From a checkpoint of a small image classifier.
Model: 3.92M parameters, 32-pixel images, arch efficientnet_v2, norm batchnorm, activation silu, depths [3, 3, 3, 3], widths [40, 64, 120, 208].
Training: adam_atan2 at rate 0.0038, 13000 steps, batches of 256, held-out accuracy 100%.
Data: trained on abstract colour fields from 500 small random pattern networks, 32.7 epochs.
Rows from block 9 of a small image classifier, named by matrix and row number. Rows with one number belong to one channel. Each number is 500 + 50 x the weight over its row's rms, rounded and kept within 0 to 999. All counts start at 0. Numbers have three digits each.
After each channel's rows are labels from the 100 images, of 14848, where the channel reaches its highest value: "strongest on" is what is common among them. Only what is clearly more common there than usual is listed. The data: abstract colour fields from 500 small random pattern networks.
# convs0: expand pointwise conv (model.blocks.9.convs.0.weight, 720x120x1x1), inputs 0-119
# convs1: depthwise 3x3 conv, stride 2 (model.blocks.9.convs.1.weight, 720x1x3x3), a 3x3 kernel
# convs2: project pointwise conv (model.blocks.9.convs.2.weight, 208x720x1x1, transposed), outputs 0-103

convs0.702:519509500482602503487529507458541447476484515520544464529483452592508506503476486535554642541538515614501474438505444484524526554530522636471517506474477470464472500518505526569390411463428447496623416565532520481498458459516612349496405456443454465473505507424555488532470495468483536562412449504469541497486459548500444540527461581534479553477439439554542514
convs1.702:495451476470428430465437442
convs2.702:477523414398539522488516519493442520533575455599455522488457559501438495436517496540454462540524526500494568468423500502470449557471505547529508392458510585453559543583514580492471397474539408487483544512436479623535508525432539527496577456513521534583533540543531521414439483524436553548584467574497467472501542
strongest on: fine detail

convs0.198:485541455491511491449459486511561568524507454594486440482507573563573467445554530503534472465614532490564529555483424403543509482452486458391371442437542443480484432568614488409513522576492467426497470526433470510500494510482433481505526518557487629433445492540477463477508519570424482494483511496529498436647491490537544441536472514481605532476579493486523503
convs1.198:503466470458429424478436442
convs2.198:533480575503441472425463609479576453489607555543429479549500504639491445479513450525443549364521518476448441506433554537578451466510504501554511560546495512478472546482533595486586538488483523481540476446525589445530552448452424491531485548504389491471581568418478479402435534479529523542423465518523513524486496
strongest on: smooth

convs0.127:457479554498554508527509516424519550420548440482526543582579548468490447435657520520504458512459398541530481482549470500487624558533514512468494499554530524556495587507444467503525445501503548558466566513504418471472406562526440436542505544491621464477427591575411448525563472486481508519519537456530602467583492455464529399490441509454442522500568520525442506
convs1.127:488524540526558573516561582
convs2.127:558538573594438556466476617468624423384537516562499529485465554567509546469504473557386480431513463602397537544517473475485487510475498561481465495555471533513528519564508555445485512518492569479537497565509499575510523541502498519515453468515586480473542541438570481488442489552480536551469540534503613507462501
strongest on: mostly red; bright

convs0.659:508402572546469395564529490452506571506484492591515512517626536532471514506541547480394449439527532506507471536523526596530571485567449514459483547524441492492520466469486563591480443432468411538533554519485526505454544478625549449484488463466473537478454578562473510533495580584452468511462438445387481533507536471607555496442483577480466543518568529391541502
convs1.659:495526521513564583530553581
convs2.659:489471435526525547427517469473512463616455434547470500522541552498528425556611484559358537551562470504515554408490529420438393545538516473489445472515486503601518514454600505460528509521536459508509476491503508444502595517575544468580516483541571556456523557448494457502562528516477438450539463530488502450500554
strongest on: smooth

convs0.602:526539473475497475445475517649511437562514480446452492334493458579468412471398582448478539495445575476485603575520517516538436496495511474519536520422425549583511390486556620518389576499522414481510506561519500466489606516460513521360499482551440536499485498582522467533484485529505510506495462486518460460518507465470480487485558496481461506539490526467468486
convs1.602:509534529546570560511568571
convs2.602:480507529538473508421540477476550525495491425495454556548499455516490511410445521537498588465499523526433543653522474578477516474467617546336516605521463535495509538490585423588494545527517541528487530513519551484571544534567479641485469532500444546494485468487464537425547521442517536491519519488470492429508517
strongest on: fine detail

convs0.317:471615421508508530516468528470467574391471505564523492550428394557396490531527482538477502586496444569489526520457570515482598606452582535485416492562587534431471508547496528593459505561455495596520535514445481451510486501539401471522461456577516435471491564509455452568416518510497502560511531494505620441511477492411524482456513512443422461468553507529510510
convs1.317:505534532535584563526571549
convs2.317:483511496486555597371435545485527536509474503530509496480488529585429510463445482610531555426606497509503463457542559524506470464484462479485611495438554375504481535491505585562417463516559540538488514513556501386553548453519432586484493493496435550475482512479530418537570469478524422600521554452501498435524449
strongest on: mostly red; smooth

convs0.364:500444571473338477552500505492416516379537465513457362487409417484540563554489401524537479515421522510492476569505575452450535522479527534479428524499560430539473518490530535452484461564492445566525455398559598462469505510484551477523524464529490502477559481455470503471455544503564516513483443435533473481456522467392540518371519478506503540510496477381433511
convs1.364:498502515516565574526569583
convs2.364:500547543492511553481582473576497431404525581474468427514472495516505526474544495544502486453423472408427503486470427482503501449519508536490446536518493572459554548424550632522543495484573511382467466468478527597563487511521471516531588414512442496510513501497502472542571471414557510555436508420462581486528597
strongest on: mostly blue; smooth; dark

convs0.548:505396419426555484476576539423532519481514505515592560611532522497474524466546499498511502554566501509465500455500459552536524548501487506412532560487490525457560553586511464585486439367506465526569445533558470469582352490524564406488497435461495436428528488573584465469423484500517571533433509451549516395557528510484520481557454480558449541489523486581517506
convs1.548:505536525539578576543554549
convs2.548:497495557525577369582536586484549392387507462493446474502523534464549529570491503489500491439507615600459502551458593403535545520457462522602445500530449449493559534476529573416535623481486518568496492575487475473445578544502486518493558466531488552519553477512580539530469479539579628490517436543463540490535529
strongest on: smooth; mostly red; bright

convs0.231:554523462428508536485505595491483577519425531541436424546551460544451506495488501492461486493542440478498669587494454463541514473511575435481494496496523499397511437495480508535529531455485525575521543510583497424574557498476507566497601581478531591466449494538512483449519487551426626531479543546632541470577475446391480450449510533534488495508545585469446490
convs1.231:511517519525571559528582571
convs2.231:520477531479477495461485532499501477447456459393493547500537392500483522464535551414417467566472492610411490519525495397536476469517518510506536410510426500437504490538473590510459504546485489438595622449462485499533502537519516546478410516484567486543491466481421494534583505452655433519546420565427505575532466
strongest on: fine detail

convs0.212:486572481505477523562456497562545435573451525490572462503530440461490444559567502471472488552533507509602337491391490554406519528421461553524493533570450477484514460521507600519462496466384504451452494548471437549514542588537506498494359463470450432622481535520394461501473501486537522471499465570461543536460513585576537515513482495490492455547428523540499474
convs1.212:505468498478436436467429418
convs2.212:552540475452456521498587524478479537451368426533465450418539506491518495460416698488463460515496466559486442538562523510509571503489415512479445432459400456465423482468447510460454495545485553533524538509465478475534467564508544475466533505484525465538543515557474552514462489509552518582522500473466526471428405
strongest on: fine detail

convs0.173:504458476550474437471504469446427550419538467509422510495460532526504588503471435533454489450483529512435534526535569503555497502576517495487504514441513509580528542431522442429508467507520438500533501408513673471413481450531491459534612539488460538375516468515511522536549535487490452480458456397440424505558523440461531496435554498428495593466582424361480506
convs1.173:503524527512584570524566564
convs2.173:528535493449457516326621441528473542509503413540450551502432469504480590495471545510517610514455525514482503441541543494467483526484573484494531461509433475531496524476498565594562522452492554423482460507450425539588530433507486480553464523538503543447523503498481580395419588571536476517495510470556447500527592
strongest on: smooth

convs0.698:522501432677473489537601544525481506399532646533469447521467427506540510624509456475483490494398474497530442515346490533460517418565547559517430517441495541534512518396408529512480498457450500513501514492518510443507534536557486513492487450547508416489492472589475540547508491423535488496500505585463525491475537396520531497437496479549472508520403535491512453
convs1.698:507508529533583565523564569
convs2.698:513518511465504619522535463499480522524504476440580503521442447509504518488493412578533498504544430585516583411496470470549479522502568439465504546434453519561535397435440470480442466459553555574573483560456548597526458552524419521539477479545526595495464528426424568507528513443580471563502459435467546459550533
strongest on: mostly red

convs0.494:460550451481485398527493412488425511513458427469470489462519460508452535482385463532447521485568495487510513401547446548542432498533501492466493476562472496474471490466482457489506583515487519472493569497516517528514583440577565609492469523553454498565596468533540566464516547578512460479528544542537482499375493527494475703542537548476539357400496519514488511
convs1.494:500529525512586582514561554
convs2.494:496466506574497498518510552553558504570424492543450536518474427456491436498574458504560459433542497605540523485501464524564451485453472377463454517450452526526452514533515496462474611530575596558492453493520454456477488544470542541510445485456433528406417413481540573480497431548505635473646495492469491465524507
strongest on: fine detail

convs0.158:545557508416515354479497529462512443543581467403503586541458451467500561496474493519488563527380525496420517468472398440546477509507479503511436503500461448577486552546551433467512442514501468455543479455422555529522450503487591459518524390479529424489519438498542383462453469460509458494404486445389477526493614486568444535506503520567413529507493539475547479
convs1.158:501542533537561581520559565
convs2.158:526540509450419433448561402511551518571567483439459515564515527639456515419486497479584534509555524487540522501479489569655513478505532553588561509551546551482525512474540517477639477509504510503450510523489561531510490444531434484471483541456456501490578545571479526379492464446502493403489518660600373486562501
strongest on: mostly blue; smooth

convs0.112:480589495342468548572469545441450535639456521524478527523508452405474567355545392542541491534508485502434466491455462466416559467448532570482548525501454481486535576514495484525528458521502529521534463411429478430546438570395462508573521433475547459493566464531492462439506509412576545501516516497498534478494473541569484525458499462600527494471485549515568507
convs1.112:514528509536569578514565570
convs2.112:498529568489473523531527561528543446481557608439427485510510467543496579373433469422402561475568411531469477579515543540433503570541409562538494527521518491453501534544526420577472489487496526471519496493524479415577508473528489544526456465572501571487540569500539431479501475449528585492547445573468480518469502
strongest on: mostly blue; dark

convs0.5:466505537445584474449477444514547466536516498521540484488501506565527436550555489577511567511546439787487465506525460514459528550507553593513534476534540479465476519477528507575424444487394517504474474543498498536457475528548544388560457492482485496526405566490516475504503441478442554491436459485585567498551481582474544444524549549460509559514492535514533539
convs1.5:491511522508589575513580541
convs2.5:471453483586463505459559419406522554402455531484566492464473586475555443552505485498554498497386514456505537490517466537483518479563519504448458552483530493685503475442578375545518465504398548439495487474490562509532535450557526512554461566498579409487466448494432443596459553522545473557369549500509526539559540
strongest on: mostly red; smooth; bright

convs0.52:527454478414558440352467455527576452501579458436517492454509527537559483510466546568562598459473518513502558500523415390601427483484490463509420431482466474570491489574608411437522524602540511492514495506486536569507493486438608477493505489461513560493457436498535504424468438519409472550461519498477493471532564459504444499608529535557463513530543579506525449
convs1.52:509525524528561580524566574
convs2.52:494520518509518547530511503520465486593484451470574583462538481543451571560367518585508472411570476470547589532542539500555569438481507537533567489502541556534488539517599470489564508501429465486525530519436478555430381515519508479453476589546532513522576525526408566452594588418471481398532619438534376454520510
strongest on: bright

convs0.218:487553436539549542430505491498555518600615432501541526521360602496539516596555522480507478452526539443532486490476467496531437601439453433554510494405510525523506508532555405483552529490527517340504443487473443524598412497521484472490543519515482507410539403558498495523540478504536479455492557499517447454548475538470510495603473428404551534504448485562488489
convs1.218:506470461470438425477426440
convs2.218:532516464466481589536506545537547417549525501474404449542454483559553479462559455498478463475516450547405455514427491431478421579602539477498476479475461541502417516443502445506537497536502469473611460403522567454464548531542523519607440463446426503440493513410462475485625550467485444452486507493474566449519496
strongest on: dark; mostly blue

convs0.562:565430452452519500512443560460486515509486429477485545558470570452506564461492483457460496505556509473417578459569514546558482545492480450464540475417474494574536551628476429540528380492495442559557442504525517446523340530531518481487589522487583464460555487642602498466458451505506512451455466449592439481548484548499483513488491491451499569492594589500492492
convs1.562:503536536542574565544562551
convs2.562:534502557501559500513542523460539534538453448549457478493497473493453486502504599457472462521406509560537442538573580550478524473444562437508536522557421462477560555507473543529520519624527498475435457474554419454455533526506448494541529553477493443544569523530560577555556506597518542453448432602544459446507451
strongest on: bright; smooth

convs0.159:514399464434450599555532521448453568531504549502451502495517375527469600499457469530472508484434554472485505546472538463526524441491501542413595514507423492502496460445569528509498537503501443507568533439502554438568560476486508530491494530431492481445577418570510497516481629494521591544478527495432512544419520474436509583474493521374455439462462537439354463
convs1.159:506533531533555572515580566
convs2.159:469625428580393515533547539462420551538483495512455386545452500491585624486468492505438501453501452531517515613570440524453488462445383495559498527577547512495459468481533375490401555459429568510509448363462480506503468563463557541511518481496571512488563544535494507584519556447507564500415551519431546524519553
strongest on: mostly blue

convs0.423:483448520465532524510517491509461471479427506489437435482566396527492474462481411574531572570489405727475497488422504510440542473502652617467551531566495436497522525465481534495430447512425522496479498503583533491481542531526541487581476478492481475573469567508462466520500455464482487478472441538442603521471412466479498513431559558491477494451464514499446461
convs1.423:510473456454454435486431420
convs2.423:474538554462554491489551464553445525451544528506532559413500539440510451414487513540515471569514491493530551441471523516476554549358481570498605495523484503388503586589518541518396474498532441462457523496444439587500445530514503504425573513546473534509468414488526523462385488477460507548521506558552431489478530
strongest on: mostly green; smooth

convs0.122:478480381434502428523520486442451506578584493474509559574533448456491584594520406577478515538477437535446480468482393515434506497573529525526475458554480491488490577476541396561530446460443545423471501406481566549528437537549565485598541473434494429497522461476521362459491464441530463456414524473458502527514603562514494549478543476537453509476469554479551474
convs1.122:496526528536578564535574553
convs2.122:470455512462511423413581466530579409439588541457536503542454541533476424415507470517534612495502545419515554516436526559531479555543465597512468540468514511516520475447543486479583483570485462518439510604449516437516542374540467479555456504503518495481516502502488510407468433489562510444557504603542381434531410
strongest on: mostly blue

convs0.170:406461507486474498559518516459341504489459495457461484517494448511423460508434484462511460621474459487541526417520576513474520498457577521507564551513461515529534559474435553492426531501527503502526520529500424384515502452494518528432459480501482430478624520541540538502532539495659475491600517544473532498433546491461474532456454478496513392342491439571461498
convs1.170:513518521509570572498584566
convs2.170:538425610509548466481478531464570541574544585522408470477501427518501507470485455506491536502489486441608452427495544556531474499517545500461405529564532625525526512555574475425489501478572496433432511535485509420483409527442465535442455542495464588506490573462461508467526465527462505585539529433541500436444528
strongest on: fine detail

convs0.58:530532343446535570552439493459465510432528513512373547460567533526488516469479553475547505472554499503529575476371484435528488495398470480480407481494575511488499447507541492533522413516463444407450531525564547523520489496563446501505567526559569535493512537529488389465493494520413521390506466492611463525580446565466490521482489580548481530469519602437460525
convs1.58:503485465471441421484424434
convs2.58:445441579480468462457468498435500462462548586407489538556602445640457496454569415475475504468559448436494579476451537470565509569490505450599518558544516531490545515564570510465515508424428471491520531425424524511475513534487501508552467477492505542525474563437460431501489535412541496538484457561552510631553576
strongest on: smooth; mostly green; dark; mostly red

convs0.279:485567383517544558474516521511525535579491506586557552530502431545505512534527477537381538575620484518463502507480498572474520537559515499446609502532460503488498470552622478667475531488458547430524498506515508537471502495489519512523476366547438459497481470488529436541432485522494461539455547520402550514534447622543481505538561474448495445480439446540518395
convs1.279:497462484451434437475431432
convs2.279:480541502460499590497451440533460505478488537429476463525442532480460487467431485612413530484529568499516493507473340492581484489470477477490464489629429598415554535477453552451446473518570517560501501489433468584494429533470495525435450373417531554539488553559448500485502563453550511500554494497433571566515498
strongest on: mostly red; bright

convs0.178:585437519506461585549475552497466530508441398520431457535464497475486569484487458442415479485476506481545525536443606523572480488394508452472519497495446421539534434603527515429543457528502449481506465500512528451493512511524426534508535484520548526521529480503477531604481517538476452443464466520374483558474410450508508550439460560288478505492535497452397432
convs1.178:494526529535579574522557566
convs2.178:507417537582393431392576516565533551532509454562582502540506457403532448497453441532531420564514447427597532569487420539420554528488568476553448526476434494482421491487436503523497526411462541496418440461520470372521598426461528390447478506509487480465587547490512541527503528541516518463440585606463544566569483
strongest on: bright; mostly red; smooth

convs0.664:452484495447474476439494457526440461355531452420445393484404506504521474502415461487575472511415452502542530487457509476474410442530562430527463509517498484495527548408479478364497540500584545444441502497640517491493537457524494538486564566514451565517538479451494533492578453497554543429543498543573462483467507369442536493484546440535531480486467392515470538
convs1.664:501530522519585559497585554
convs2.664:511565493462441474482462450496492524491463485432441589516577452549458512489392479527508470482500426417478548518426464510554512565543492364515497450501431511472566513492468546460502502476489457501492501433470484593462483469389560430465461473451445508596461592451495398432463462368484496488540574520467506537491514
strongest on: fine detail

convs0.285:512508507505513546558529493464468510507453467498517649548425494474411558467508533476464471524445485516463496491437602578531512514459500534497550532559517587502539517491473521553538499486563489503454519494623472468497478469544334499505459352626590406481562532494432559531456544430517446480554525445580521462451394472504543501509468484474411466479489534518550441
convs1.285:506519529532573572524571565
convs2.285:498563541447422589456493569540562493550502508439498482434562389478543516603510484509408515512479447512632533459514453525538490531509441523502515451483555498468559571495457450453511587507479456563504479500530505461501485512529492495459476482502508493512459482513428488421540495521481639432508555504612484480496449
strongest on: mostly blue; smooth

convs0.424:449613487468449512460546460544447511531531496529455478433403423554548531501470386597507533514498543567352513543433465473430512541519566567509522484450460462514508526475582505519421507445470442454533431416523615504545499508477604452542530454538394497451520475530457454459431508457531456494461453416516467480510507497454533509436606457488545561473418516435476498
convs1.424:479459437454481444447445429
convs2.424:505477556577436407517404538542422553520587484449541528452390447501525524442509452486381476501469435571493478478552537470402427490377472482568566480508466588386527568633464470503461491484557464442576562515530558529445544462495481486407485494554522538447521498502623437580452592510414493521512461520525476482495461
strongest on: mostly green

convs0.91:649602450543575495512543566449532431463495523460518525541505532485530538518433576436532561466434524437489535437531526480642437462556431457533458514481542490523517498482453463458550455534527501539570525559451524492464493445499539520429512629442586507510503461462546556526426474528461444520468501536444470542470460456455354552569405575467433496540542474524518522
convs1.91:502475453458473437484426413
convs2.91:455517498473541528562501508402540485490515543447451453487537544471501495592492416572580495525476570325531549498372456494503572517693522467446383508487526524571560503509521525503513431436500483533456501522525438487524530457451502521564537420447543515580490454455494507466504471508538555508511499471528551526574637
strongest on: mostly blue; dark

convs0.637:447469467521483402574492389476448476466504477468493504458510495489495492448426493502473504481499535483515452333556443540491477487557474552492436465507543495479480544466414508490447521504498433509531528529530491531467523507552494541443406450598489450554621501514515500475526561497583499485567472525590460510374527538553475713521469552481554422420490560511498532
convs1.637:486467472451426445481418450
convs2.637:494538491545503483471570443444526518450518504474528469470505616556427562511481596507433510475553529513407465507539525475455570477527487605500512541563542463501489516481508544622544438470464501425494614496507489519554425437540423503490475612545589407595571492462482539502476524526486454529324516463564580507519564
strongest on: fine detail

convs0.588:492498525387495466555482538478475519478509496435464533485492323496457497396536469562472526548382450580516480551537542501475630474470563598505544508594490511561460483506549561523469486522465494513475576449589518473437567552488502486565461471498510422516461546552476369518492532455490524536469497470531632474475543489479499492417524549486369466482492488445502466
convs1.588:499522517521573577525577559
convs2.588:525517522469478522539473548481527514456625548510398460590471445588472586503504510569422567470478539492449482518459509465466493531586485496561467485549553566485597474514521531476639500466472457521591503538591527460451502494550454510604473445453511529464584556534548493461582506568467491429484514566518546470537522
strongest on: dark

convs0.569:532489537466582478399501534510536403542504507374495480500492475501502486468470427555561663530421464579476507458432477439518445433498579544542531524474485377544479568487504438392460449562501538483539440500514522516488479548455461473546529498480525510542473452570568502516521348478483505498408480564474537446522410401466434517532526543469485539516506577548505502
convs1.569:509461469501413413466450465
convs2.569:493482477421569524577524469514481482547547539535510449497469539421586454518535369526453519517605541481526506351450470454442430592495526532536519462512497519481488524537611459456452461493599468537514503443406463456474475445472495583513569461495533629490482399501485517507465441549447514525563442473531499474585607
strongest on: mostly green; smooth

convs0.28:489509445548499563489561464497575528325592433540574522530486526495573501479591533530455460420539518480547444528388505533537518462541436470602554514515535504558471463489558476555534536538540518476486536497657476549461506484531473472512473566598522539493463452584478607472507512526467490539498566492551507443497461415436564473575495492502486488559496553484572398
convs1.28:506548535540569566526570553
convs2.28:596505534511436552538517494490482578520490471475600482464413398528543511529515469490474446645539489500509505514480389523524487437486520499464467520459426615503494403538476452433505496472476540502497497521539481573496548519523546379385475515438532446501517515455564470495483413535499469492464429509446436568524564
strongest on: mostly red

convs0.640:525503425500474510582563612486366532484437522525363475557525408490438517535425450426512472601517404461510578509451500451475502476544597485513452471497527495513511495429467531560475484584457518489505527502442516372446548514515464591473556445502518445495530517496544496522516473493554447442482480585409511508521504471464443506356511491597455444435496518476525502
convs1.640:503479491483411439484427433
convs2.640:512489556579399464451509506441533519456462542510551543411545575461477477519445542479549494449478494434540539415548491504453595450506514525562491545573551493554475509534566555510563516455552508455482488460526545452488480487584552540460529570533502506400502468595479477476437484535483529517362463457578522473502565
strongest on: bright

convs0.416:517564381472462596502467475571478530465493446580485406479491370542499546611456445569462565506600503536478500550457511520492484568465547556468454530494517545464506426476562536559464543503397477562516453459413571487587528485482571526522473539465408493490522455411519595517416522456493598533444481499545525546480586566436487542471561499484529491498505568461470526
convs1.416:500526524524585565532573553
convs2.416:481466522556499491549532620514460488452545501506527373465424471417548366547468499461422449509509506498521507512473550472494443500490499583591431521375543499512418457518452549493414549521430532419499520439444529472486529461543508432424513514492492422482471588502567495579513564485506556516486532519383561468544502
strongest on: mostly blue; smooth

convs0.490:374526504526523455477457416484454566473531483505499505505488448584444456581535471612476482550521360624506500518484468506471553580480596519508551503647499536501471518456539476566466565464483563487420586502545473531508531480613548486573478475491454490506468567536474496490506510565471494487513572474572607449514538540481588454495579514520477418417454537505514501
convs1.490:514522512509582581528567557
convs2.490:468480444541523503510446469439564481519455486566453411540405505514482473478550444509463503552528510474533544534463456459500412537664609438506425419476458533647548494512491460445533448482450509660463512529558542491493548434453511528600450459461593500512550536522477488535573520554450577563539502472534539527529513
strongest on: mostly red

convs0.144:529503569539422547567527505525488465482526569439507490479518506444514502472459506457439504494416590452566452449466544545466506374499432530487545637470496515448568487494426533408484511435583399534517441486554516518506485520434442507443467586562482438523566492465450517486556559442588526495534443492532450633399482442515480558465420488542548504489479476487388462
convs1.144:528491395545516425529543510
convs2.144:471544417526603402380499479547497494596573457468592435486515517470458495507471505577546466614535470433485542533541446531542455544493363473464568521431426577511494433493448490404492503518462447536542473437547431514416476477536504618500520522476526522477513447522475460589502447457547479468510571501478485535460496
strongest on: mostly green

convs0.307:467482475524487451430494439584461510479494456503425427396496431558471478527374490541468532469496498496509581513536487506551410504541561465490480545488534530519497443451542494460469742467519518498487547500531511468473644466487533619462506512530388528515530434527529511551563506512500541498543562550503502469470529455440489546519608495477543400452498491493473469
convs1.307:479514531507584581520567548
convs2.307:459531484543458469514497548480533522501447511470449528521569409515479485483420477489516440468543508543504606490493542489541490503491499428551531492451473432474494481610470498483479576496473512529552596451470519563491510525493562607474504463489448513451407477431477497403470481405495600507638581525463399507531549
strongest on: fine detail

convs0.517:446498509504487461337488389570522434439462483450544517400502533511497456401426506550507518485476534516445540477562514549539351503456501421457478516534446533540482536568544452461502599521530531587462517532517500544547523446495484528483492507557448542576528467556479538445457459534487511520595549473483473466464486483483558517620650451438516443513567473556504453
convs1.517:486481484493406432476434444
convs2.517:469494509550513545447507476612540448464570575513546528564461492472508455501589506554404584542530535526539478524530496467457493475457537601452476551501543544524483466412508533549532515549464544509502506523499457523547469483557292529526433523516581459475482521529482585600557515548519484469488522452569576522528502
strongest on: mostly blue

convs0.422:369492494519504528469505496486420468539482568466491536498436521569413409475451528459512456672492487520495564442449565476477493490425554496502493532490473539478491576494496544501352519552524460483522459588429418433556455450537439448405479496521461466445570561596515506463503483546609510457578493493463498488513488489449537454484488453458524463390553509585516539
convs1.422:484477461456432447477429428
convs2.422:415511545550525476454534515557549473507559485513566550480393500507382454484471514519450524461530583535458543516432534457502532587496460521598444494434565525480488479487530592550601499421517454457659575490502478491485443462570479531504473504532464414471535518527490518490461434596561516484432514576471544465487515
strongest on: smooth